config.yaml
model: "autoregressive pixel model"
dataset: "pixel-art sprites of 400 made-up characters on tiled backdrops"
train_examples: 197500
image_size: 16
grayscale: true
horizontal_flip: false
levels_per_channel: 32
vocab_size: 33
arch: "transformer_decoder"
width: 192
layers: 12
norm: "layernorm"
norm_position: "pre"
activation: "gelu"
mlp_ratio: 2
head_dim: 64
fused_qkv: false
bias: "all"
qk_norm: false
parallel_block: false
inner_norm: false
drop_path: 0.05
positions: "sincos"
tie_embeddings: false
init: "torch_default"
residual_init: "scaled_by_depth"
optimizer: "adamw"
lr: 0.00091
beta1: 0.85
beta2: 0.98
eps: 1e-10
grad_clip: 1.0
steps: 34000
batch_size: 128
epochs: 22.0
lr_schedule: "linear"
final_lr_fraction: 0.05
warmup_steps: 1700
weight_decay: 0.3
Rows from block 5 of a small autoregressive pixel model, named by matrix and row number. Rows with one number belong to one neuron. Each number is 500 + 25 x the weight over its row's rms, rounded and kept within 0 to 999. All counts start at 0. Numbers have three digits each.
After each neuron's rows are labels from the 100 images, of 14976, where the neuron reaches its highest value: "top examples" is what is common among them. Only what is clearly more common there than usual is listed. The data: pixel-art sprites of 400 made-up characters on tiled backdrops. In brackets: how many of the 100, against the usual share in percent.
# fc1: MLP up (model.blocks.5.mlp.fc1.weight, 384x192), inputs 96-191
# fc2: MLP down (model.blocks.5.mlp.fc2.weight, 192x384, transposed), outputs 96-191

fc1.235:502533516494507509496496521500490492478511471515528478486514511499544513505502494479504452509524507489498502526483487484497493501525512454492500544524482472494508513477478494540460523466462441443461507490513524483473462461492489511508527551520544470438471490483494474486530523490482487521
fc2.235:472492516479507494510445493491494478512473525490529499486527508491476491502515506512493507477478506545546468481488521515475506523504529539517517468527490552500450484479525523462517468545538488535525460498496451510534546510511507503506451492496477574570545515489493473547511480515519499487
top examples: brown (37 vs 7.6)

fc1.204:547536533456457506475480557526442462482446484511519540469494524527445461509472507514492494480498511517507537539465522488497505510481537506493491516480495479501532497500488465502528527515493517460527488529466500432495492477489493522505543527496499525503473497479493502533534478512477526489
fc2.204:526484507504515462464483527511534480527507517514514507516506489476508504498523536481499479474448522511490503513512528492492552530486505506511518517504516475477483481571507459499538526505497502552498483464486484436525542548499523521475470526464472513536484513523542471482502480502505491514
top examples: green (31 vs 8.4)

fc1.229:510511493524476502502569488476492507531510500486510478497496521475535497509504472476498477497507558569475476525497459532505495494526535501509514540505528459516464498495505469492516502502501506488524514482451504493502537495460463509507506506515503487489546538477478471504502488476541481505
fc2.229:493479505507527514485474488514492508450489502531472503482502508541455493492497482505486524512479441450517532435511525508516537510514469481528463474517508505455508486475520506455495469499495493514490468520578500507511474501523514486507500498494522521535483451504513534506506541493472504461
top examples: upper left (70 vs 25); green (32 vs 8.4)

fc1.51:558532495483501524531457450508466492517513472566507480530491487520467482499511510486482454539457518520500486527505510505485483520511478463489511513499509512479469506525496508493485508506517506516508501484525496501471496497485438538517488486481486480529478490515512480502542524490522532481
fc2.51:470486506488494470472523560488540515502500505429483524461505520492506507505456491522528533481522476487517511490476503478500506479503483525492469499497490506517525492500496481497511490519488476481492478526489499487508474506507553472509511535506531517490518479467500497498490482489477484533
top examples: upper left (57 vs 25)

fc1.116:519507577478499455488518497472505510521522524526475477546543489458457505492495471524530469473481483508479502523482492472452472455498509446474482450529503519456472501530489510472522502488495486526478473465551451484502511508469528509527516512498547499529497489520485473503497529524485522540
fc2.116:516490477542478556523489514546522496531464491439546551463465531496526491497497495466466515524498525523498504503524534526514506494502514534532495512495495477541462495482514480508482499473506488441494501548460531511533508487495457539554481509516467542508518525498506479505539495462515455473
top examples: large (92 vs 39.4)

fc1.101:482506556523479508534483510509511515472487476493495504493483489510491528506513465523503528500502543514451546518499512454503504512513511507526475528539476519475506466512490482564500495537459483472484482549496459513502477470466458445498502473500483497463513459497466525478533490485484493524
fc2.101:509513513511488504575542498505470558490510498491483490533509515518495547467491499501488554476505487519533484493501469476520487491442470513498501485494489468488498472507502466482520513496471490550537508479531499494485476512502492532465438514508482491481519499467499474520489520470502483554
top examples: lower left (50 vs 24.6); upper left (50 vs 25); black (26 vs 8.5)

fc1.236:511517472491484513500489429499508489493521486534429571482472503503504491492504502492506459530481545487508501481494513484506536510496462498490524531454487451504493504487524530442474515499481507516509474455503477483502493527522445504507532549509474500491499521494514516470506480517510537499
fc2.236:502480501511529487488502543520491483493477503463555444530539501507506524507502506522478537469500478513493497526540485509499504479504533530507479476534523525490493495486441476568509503537494488487513540531479519526484515472507545495481437472488555489513488458513477482547505492502471461537
top examples: upper left (55 vs 25)

fc1.273:520495503499496510491530499446495516522488473450525486512525505498482459514476515465485534479504512477513483501500521497544525528511463510510494519486467485484517524475511460507489511495506520508464480532498493490485491457479493477525504513507500533477504496490441528556516502484463522508
fc2.273:505488499520464509494515499497494460489526549539499537529543503547486503504478534487491493517502507493466493494483501508461507493545482537481504535531474489480482503506477492468474540504518489455476511493522498518476477496525492525497435493476517504440530514507488517526499556497497440459
top examples: pink (25 vs 8.7)

fc1.311:475503460450478466504506526530504509506508474487493491526488504512507488519496516461471503508482486519494456514515529495541541515480478551509491512483502537501527502498470525490515501518472523533503474458522487459497533473514470484490510503539487496491533490479478514528503534495443490522
fc2.311:475486484451501477493477563521458534506507460505524515512478517522521513484471505503509505500513513500526478506531505489545521478488513530512488494443539498479504514529485516489504471455529502488508496493507494499500485472506493493481498451460421528470542465496507469485491506483495513507
top examples: large (66 vs 39.4); upper right (57 vs 25.6)

fc1.66:543524478500491502509463485521544532502517467518475499480573492469483492504497477503468528517443518525469518544519507536513477513517478503519499495507505491460458493473492498505486524492455498481491489507474525504494481470463514481561515528461509530512450467489471489515566460476462515454
fc2.66:507525531491475448493484532477487500490497461494456490501530486520536497513511525504518459504525485495468493466455492512497554511540503467502477498499479506477510513498553525457493475466512540488470486476497487493543481494456455486535488486512525505477498521488459517561471523490533503488
top examples: upper left (68 vs 25)

fc1.1:505485505492542492505472472509496497508520478490509490478507551486511498514496497474489483538478529505495482508499470553492536514503520536523485446512460514441446502467535551490542478531455494512501492508460458493519489531527485537484478510515451535518502524439484531522481471457501495522
fc2.1:505482528492491502504469505488453526502477502485467518451524510475537477504517537485504482507480508489513463496488552518450488527482530514531489474510453557544473449515538551477552473533502510514505477493490436488511544520531434500480445459516510481509546530488553503572488507561503510516
top examples: brown (31 vs 7.6); black (31 vs 8.5)

fc1.195:484506518509468514516468484518517482488499479491499562508509527546458516493448507501464488522495475541488504548506538501494487472530489505465495483500510458503469490510478501516525485506487457528490505516479438465497495491449494566498525461481555502468536505496498522504518538496528502519
fc2.195:517494519480523490490537514495492510526489500515507449493493471458532465511543510470513510492483485474507499454496471513517509513483501453502482558504476539498545532517558516479480503491497527444511476483494557512490522474507517427457488562511455515506456477507511458537537480507452519500
top examples: white (31 vs 8)

fc1.322:498496504476482483497526525469506534497487527537508465497520491500563479514506508492482523475487590484501496493508495478547519521464492498513498509473462535514511504493492518475478528483541543458495481488519529495512489506532504444558521521474460526510442473491476500517510455469460495488
fc2.322:499528501513534509499492478530497458504516499501534475519464532530439521487496525479504520508496492478503551528516487506499497466537494497484514508546520438474470512471522490526478480522481437533531479490509464514493513499470518554490495451507533530474540498481518497485476514504518516530
top examples: purple (35 vs 8.4)

fc1.314:516494514481573511509521501502512509478539498507494508496512508505493411323394489508489499511509506509491502509502525493503521520517504528519511486487499503507500496495483524506502502496502495495483493490498492482505525494488500488519524511473505506489510496489483490509504510514493496495
fc2.314:473507487521455496499490503484495488546493511499484473516490494498491538658590510489510494478488501505505513481510504507483488492482484490491499502514502507491485502512518485482505514500500513502510521517483488523495489497516485500486481530511486495486490508514532511482500483473502491512
top examples: upper right (89 vs 25.6)

fc1.300:508513495492483522525514491482528508501490507525531540527503500513526473497485506463496524544447477497522528514489457488496521535485499522505483523504522512483494486479522461492478473538506515509468473474515476490493490433493528512497496521490493511524515498498390532530554511538463505456
fc2.300:456493476490549485494483489494491522475509497500556489452492507479482501499501482464470477525495495485523441498479528544492530479473478488482484504462493442471460506506500481532509532487507549470484482530551508500519496517494525520542551504512507510542513523518481497522519452502493514487
top examples: grey (26 vs 8.4)

fc1.47:504496525501519503498495523492498498486522473484489513504495503477489501501505482503476444478500530530486514517480505496519498505534564511486501524499506478482490508492479478523511484516476496497515496509458484512523449476471511553506513474438537493478468504510429504463481577456520519461
fc2.47:503501477523548508478483479542514470493475463487527549529507486529428567489472503518460519515497514546523554541479501526499515461516482485522491518475507446480454491454510507521471493503489448525489504505519470482488493514490505519512515456505534524498520533469491482500493504489517490479
top examples: black (27 vs 8.5)

fc1.357:469526556501478527549529491518498532517501526530478489494530492546497487496482498504512515457499486518482496503520481472496502476497467474513529512483521461521469427443505481534492520490486431496503493513462477510522531491465468494502492547527545479504515487478491498533489499529475508502
fc2.357:488483523514522495508473498566496504484487492496532460471517520519472495517446526533463497492471505485554455505483484508488512498558451485502502516511495532505519488520516502463477508482508528479497459519482495481468504484416555481495495490505503482478539537497524473532510525533490507500
top examples: brown (26 vs 7.6)

fc1.214:524533536492507516525498520499496510488544485496442465491524489509462503542549528461492463516459474523510494519494559521521522526496482508495497486491468511504487503475492482536497496488469527502512456474455493460476446486443498502508533490512516533497494473478435526507546529444461477484
fc2.214:493494480442485488528509505492497513499485485481433492454467500526525519536508533499507430459480499519480485460510526469484493529464457505481520479509498515493523507528510490447471518482539559509527515495497517472529516518507481472455502516531480505539540524533523486481452509510491501519
top examples: lower right (74 vs 24.8)

fc1.218:501494497490515489510483492526520521520491537520508518483480522523505511504489499492535527538477482527475494510503496464494484531495536579486486500470507496504496486490487481492527486534497496523444480494493483495504520486483502520532527520525540478462481476481420519482490464496485486491
fc2.218:501516497507496488486497516474522490496513487515475555488500469531503498457536500537504455472494461482476509471462473481491490529503474516466487527460528512574551473512463507509485493526530551514472522542527521476470542507489502481512551481501578475485499461528450487484519460491499480505
top examples: grey (29 vs 8.4)

fc1.7:500506543492450528594489471515505506517504466500461526483549497543516489499500482555517467496529492506493476534543502511492520495512531503529502509474513489497502492480466504535518510494473449476488504491438471487556465483493476509510542488502518449490476522453493530527492563496511460515
fc2.7:517492531507497471523527487509509497509515508463482539473482492464494497484459542496471523504487491482487467507559471531506490482529470516480545534492498499493467469473515463473506503504467528520517455490496454510466505479471535513504485493519494487467529540514574500514480513545530505494
top examples: black (35 vs 8.5); brown (27 vs 7.6)

fc1.6:512493480479533483486509497509507476506502506484492497506474516531469518485502490509525522508427510494485506497530506483529511510499464565496505491485477425478498524497467500461497475530468484534471506548493487490528492492483522495517544473491536508477459460494480529507479486464518507523
fc2.6:541494481486475501514485480519506507501511502504461520499512512536455483456505476499527487508495469448521533456484502487499485493489488495471502533516559502544501481484484514474519502544508474537496479524507457479530567480506502526501489500489526519507483468515487520485473497492495520504
top examples: teal (31 vs 8.4); blue (28 vs 8.4)

fc1.234:523505509436489482491570479496500484534510495508508503497511543474524492506503479502477543452509492542488507480439497522522503527496527445472556528513535501530490514563517489506531482552513480528473511492524517502512532506516487453497469480570506515493468469502486490546476495495521557501
fc2.234:485507503524534511501459496541498518454506506470472490507482462543471512499505517531509469544497490456508495490527521470504522481534458546536460481487481494435525511469490531492463492451486522469496491522491506497478480515494501542501536491434512462489503488463521513483496483489488449479
top examples: green (28 vs 8.4)

fc1.130:509503542498517516519473503496499514478507486509520507518493500484503493499506544536483509512490457521500476536433527499502494572510486442493489534498521513525494476488540479517481507505487484445451484460466455489460490497522502490489511563495521473475502499455493458516476525530505517496
fc2.130:500499467507478496462517505516499481502499509489457496485497490526510503483498466462524487499487540467504532464541490512490508437508501562511516457481492514481496525517450541474520483490512533540511497554528528492539518505503488506521500465505506522503476489552538563496505477468507469508
top examples: purple (30 vs 8.4)

fc1.297:551535511522514526497479572542449509520481546495514519516529483554502501503486530462523475474476534490485520494502510493479508510520504478502492535460513491511488466510507475514519529460466501478528449489480488441503511452475513501517561493521519544473453503509477513506483497528438493505
fc2.297:482505521537540477517475510504501520518471546503535530520522476572505462494529486479505499487505525483488478471490514496527537495530485499528528543479488479504478508506500475487454497470494486506502480456462537447574511490503526523511510454499505459484523533491484486500483510489442453491
top examples: upper left (94 vs 25)

fc1.50:530496528482488504473496497496496489491468501485506495500497525463493516522484485454519471535495504519506493544498507534473471488466500520496508447503442477480454508518543506510500500519450509497538483508513497511519495483490501539545488499549490475503523524472507526530486519529523501451
fc2.50:475495459531524513488503509507500526504497499526488510488492472544474485498508544521504524453516488495514529491505490458509512515529474527500516534495540546524525482479494514463504476497566514526466510492495480498474524502494475444462498486436512528480510459506501493499505482487480499552
top examples: brown (45 vs 7.6); green (28 vs 8.4)

fc1.150:498537540539501464499484488510513468580516520495475486493499500517506469493548484482503491545452492511489482496517491499513458513502467521523511521456509480508505480511557513460510469491515469532509519526478531454488497496518477493471495475502491510505531489569506508504510487491500471489
fc2.150:502491461459498537504515503521500561446487480486513537471491511482490523513486526511480517471509502498468517505460569477491531497521547473475475501534515498503511486484473465567509538513465525453520464479533489526514498540481525488516502519498516507494470503448504500492464520499507503508
top examples: black (25 vs 8.5)

fc1.192:507515517513472518478501482509500516501485508507466506543515490533479516476521538460519482526484472522500516532548509489527552475482530552550473526490452512479493488452453502471534534513505472549465478506448441489505470470501481521517467492479504491475488511505497539524524496482486475486
fc2.192:513485487528491483465493496508530516520559543485512473464509477465534471530481469526493496497473533477513492474490496505518467537482503467475532490454496506489519481573537469551465477459491509485508523487557566490526496484488492501510566497510472504503500489508479471458484481506489526460
top examples: black (28 vs 8.5)

fc1.85:492507519447522512539484525488518520545514523467499452496454504462514487525495516501479493495481496515441453523494484476490522505487476495488493523485463502536505500494542472532531502532464503497464472499467489460486513462471518520511532534524494508464503534502509528501537498473489493536
fc2.85:474501493542507490500505511512532515509494519515503469489492546491537503506469493504541506508502498503477410539513454534499493482498521503475484513500473486533460487524534495516531522502477493509503527457494460475419532496444503513506459507527475455496520526534491481517474534521505512523
top examples: lower right (56 vs 24.8)

fc1.221:502502530528497497515489502447530569483556508547504522485521473496509499517500488437500470480451506469464494508529482495515537539500495449535513531502483511440479468516483490530480514525495498520475491530461483470533489505507508484517500522530531507469478482498494534503506529482525493527
fc2.221:507520539464509440524520519466517506444501503541508531443493522467490475499502504489496560485470531470479510496499514533503486470537493533493501500520557534498505520493492548498502502495529469482495500482520513482513480492525496504521528470445476539531492486504511507466518505506463476448
top examples: large (84 vs 39.4)

fc1.63:513489502518517535478492502496485501484496492492525443500519549531512487487522435528461500484487539505511500536477504443533475494524485505507463524501453535475428474493556516482463557492502490497436473516491463494530512470489493482490491501512452567469524510488515492495518503516503477509
fc2.63:501496532513513481506488517508476487494515491522490481505499489514521489504495487532453507485551463495510479573529526446475469461498487502479447525491470487511466506501515476492527555531519509517464477513444523501478531485470508451524542492526449495491475486536501505475499482553519508523
top examples: red (25 vs 8.5)

fc1.353:508514556511520498512488501500513495470509474515525500502468486543480510504444461488480497518514493520492535517491505491534562531519509512520484500472513505491501449482474520551518464527453485461509466497504474487517505476493469463524504522463506509479460494472477496524521504501490503513
fc2.353:508515524522508458485461459468526567550491489540510494496510500504487454534515449500532482476491475465460493500524495503499511507569503471527463484497455546483537504492508476510477479523540498461474517486555494455496462499482521516527488518523498481500462506494512514512535472508520493504
top examples: lower right (66 vs 24.8)

fc1.34:520519525552502551504502477498506459495500472494507502394476464511487502512477480493507538469490497501478488508487502472523525525506509490517460509517489503467492450494497488528476469483484486487481479512473446501514497454504450517537489498513512489480513486495466516469497501448529505553
fc2.34:491496496446498451483501532503500539490500535525496503603542539497489498492519524505493473520491515504521510507513496523498482466509487522482541484469509501518498549488500522472505530511506512504511510492530547474492507544496531479486522520464481512508483518500525486513503489532458493456
top examples: upper right (61 vs 25.6)

fc1.317:482497534506544562523482521514495512516519442515476526483500532545531514504512500494534465505521514509488504526467493508507505520543530485499496535534497503506495451510517547514530506522495429507493489465435481493488489541480444506452481546487502480467477524480475495501464521467504488482
fc2.317:493464476504469511528509501486478572486511505501485519455513503524543490508532508500524484481495483494483487457504504481499508526489469505510481488461466542536527467542481529451525505535542501522470514497508478515467504523529491442438478498477480489523503517513502519558516511508494531522
top examples: pink (26 vs 8.7)

fc1.194:504516493515503496512537511489504516541548466496494482503528510505564510504512480499501469472532497534460457525530474504518505461516524512509470525491530492530491483514522470517547551508490477490489501497488445461459507532494447506499495500541464479451488506513481504495492532508530499528
fc2.194:502483483520494502518467477534484517472476516506524502516498491511443494488516499467520503510462504501514539472474533518533519525525485489503523500509504471464506502472470502493436467489516480533514492499504547530557554484511512522474517493487544529538519488476514476530502496459524503465
top examples: upper left (68 vs 25)

fc1.93:520508510474511485497479503493516474499509502484512490496502510495466509511464472531473487521510511500518505505438553502515512462519497454480504492513560464503481518505490466540480471482481495468505456521545521465510492462462510515515587478516519505498460491468486461445480513476495496491
fc2.93:499478508528501539489539500495488519499488473498461533490518497516541481499528528463503489510492497494482489508543483481481513546503487556529492491493437550524529482495494546466545524509480506495475534502465473527480507538521475479491424517493475464465499523529534517581510504511473492518
top examples: black (67 vs 8.5)

fc1.222:487519490469459501529535488489513500510476511530517552524510488502501475510463481489479549526532486509493525517521503508532532506480495500524492517491495484460515525505522446488490488472517450509461508465518503448517477478520485478513544479495510541511455491493457506532551499497449496531
fc2.222:485475486539528487519495515497491505498471524523513492467489532490505498483531508510500475495525466494506498481525522527507534522519488527528545512499462515490536483502492528437505477467513488533482515514463448491489481511532499461483450463467470507488495493498501542517500528493470531538
top examples: purple (27 vs 8.4); blue (26 vs 8.4)

fc1.301:557454526508483521527497495450493504484551473527511459483495493511533479545505466526492491518505529526511518525518511513549553573514504494532501551506486459499473471505512472529475525505484503499467494480495478457482515518477447482521525558517506499454460535475480510501514509494492485490
fc2.301:519497479541487465484488530492467507496451546492525516486532484511467508549515542518503507474519483481456549494495548500482481501524485564495519467511515508510492518508513511478491482479481504480543506493501466471513552509486504471499492524445509522503508475492572523522472530487492513532
top examples: upper right (70 vs 25.6)

fc1.107:495466484502462503511481511465567528515477490545529492473450525487523464510485458526508502519467507522512535526513513444508503528512529542568500543542497504504508475492446462486498488528495486499494507501498507490540488504492468521488504486464509475466485492486516455521512475516476503457
fc2.107:537489553512537529527541498489545505460475472494462526534560461485461509488506480470468525492470540542509489474516499498547506476534480523492479499479459485510498493497538510513489514457515508546508512539519516539491538500508518522534486499493494511526499515472548510487560466444537481482
top examples: green (28 vs 8.4)

fc1.302:496498501454518451530520542496506563493498521527491499604542560494526505497531501499482463533463515497502518499505500520493492477517496516516533474478503474517478508473493525468531517507502489497490472474513527461498505528490522471497540514476502528500465503487484483532505510533448487465
fc2.302:529510504534492567483512462487497440511518460481500503396450427509491500506465506502502531469527499507496484501500508480509508518507491487484461519523494510477504468501500483530490485497497495498509500522492466531500492479505463513534473492506501474481522495503497511465493492452560508538
top examples: large (96 vs 39.4)

fc1.165:508538590528511449557489507493492552458493532491504473514485489514489495506527453502522471501478505492499516493492509501516531563471503519499498502517496478490489464517499518581486496495482490502422475541489485511493494471487425447539522514507475513493494491502488517462539477485480520543
fc2.165:495505461491502565426479456488506476543471496508507541456532488495485525516516535479525475511527527473499511512524504479486459488563520535508489470509512512498476500477503498479436528468522499487493489455472522498476477483478498490489538502539549483519501508540495512528480507496477495506
top examples: large (100 vs 39.4); lower right (80 vs 24.8)

fc1.213:481483504468553500494507512492504488483493437467489525506503535539470532499526472463516476540516475536510551534503498504534501504524563537492500471507447434470494518499517528503530529475460398521482490524503480505517476515508513523496510500506528482436457502470483490508484495493522491487
fc2.213:513497501523530538474520523486511517515512498551517447483513474482524538533494457483496520508545495496467479513471444457506489479492473459501488525470538469517515489535500495547488532463483487460491532491510540499481477529494534496494546562511517460449488500516510491485493504499475540509
top examples: red (35 vs 8.5)

fc1.86:510520533486513515527496484514481464508483521524513509438484510552497477508483498457501515539501507502458470530489499459496531552528506492518453486532462498506468474493511510521496486489490490474487452499495475474506489468493474503513526472518515505472475496484479529485519481478500477496
fc2.86:488479465492519528480486480459488493534524486469538474447491456494469509480475524503489540436508523501489481490474530482517490504467508494519501494538465521479528536513481513535471514499495476474478551552499453547503505497485468532518443493522493500513507466492511549459494493447538494519
top examples: lower left (55 vs 24.6)

fc1.91:491487492507485458479518497495501535475510496546480552520524493527493501517492505479493506501465516539486533525540498480495519494467530509546522499477477514467456459485492466483509549545512522522481476492511488503520496475504500475538491494510504547497496489498454537533489498519487498464
fc2.91:494513552502476438500513487531518485522522479536523488489484455494496541490482541503464499550517492531443495518478474469498517507492493502498521491506487509509445516504530492496525554482479510517529498470493527482513501527491485485488557515478487486503548485492551460466509502507524496460
top examples: pink (27 vs 8.7)

fc1.370:507531501515489494510531511497512484499474482504456505482514518518486510519487479450495526529530479494530509447488533516501458546504509516444468500539529436512480482530505502520496503577538486485494520493510490495511523478488517541493499509460497490512467477493493513515498537474442507526
fc2.370:515496491467518518501460487523472533505514528501539499513495497484498480499509503545495471482481510532480496558486486492495519440518492479552527500462458515478526527462497490481500499439492500544522463506489531502509492519511491429507509489517473498481514508506488493479516456523553478491
top examples: upper left (62 vs 25)

fc1.284:440508512467494520538465550473501484493562437478475470486476509526525504506491489486531508487489519520499502506515519539536521505512473499484512516468465483503499517511503442488514515474479528504491485491520526491504507476522499530511505512462486528523486511463454508470468473490471490509
fc2.284:520499469526552466511504500541434541541456525559477529533541486506490485519497533529495493511477488506467490478487470444501482494487497503497486477553546526504507512470499530520473470496469427493471488508491500498529481538496513467546473525528534481547495511542511487534505537488520509542
top examples: red (25 vs 8.5)

fc1.250:561531477534508461456545523499501506516517495491517532486457522506481480533544522549517489499527496514490471494506499482472491551503523552493540462503475468516534454471464489523508485456496482470508491497489486502511517467516505474492477520507477473542470510473506498493472558524463502507
fc2.250:458491498471487531513496481475505486491469481522513476526539499529525531471488503494483512512478526489496532498502472538519506465467500478498473549489536544512471557521563510461524521540530500510496513522536514526492481519502498515524528455497501505463532493507484482501536438442545519501
top examples: lower right (71 vs 24.8)

fc1.137:481461507512515528475488570511410547526485510492472528482517486529463500510509471530499507502484566479499481512520525484534498550493505496484511501515483441515510489492487504528486518531480477540479484493490504505509523491508509487535509480512527523471499508472474522460470516501422484482
fc2.137:541516489497482522480483455516468468494526508509534522504426475476459499502475481488489493456471473505513485512480523502528522492524496552514478490495489518464531512483535513501511441532512498479512496479510555524472518475531498516488545534477489504513497480511504485495525527544541510508
top examples: green (26 vs 8.4)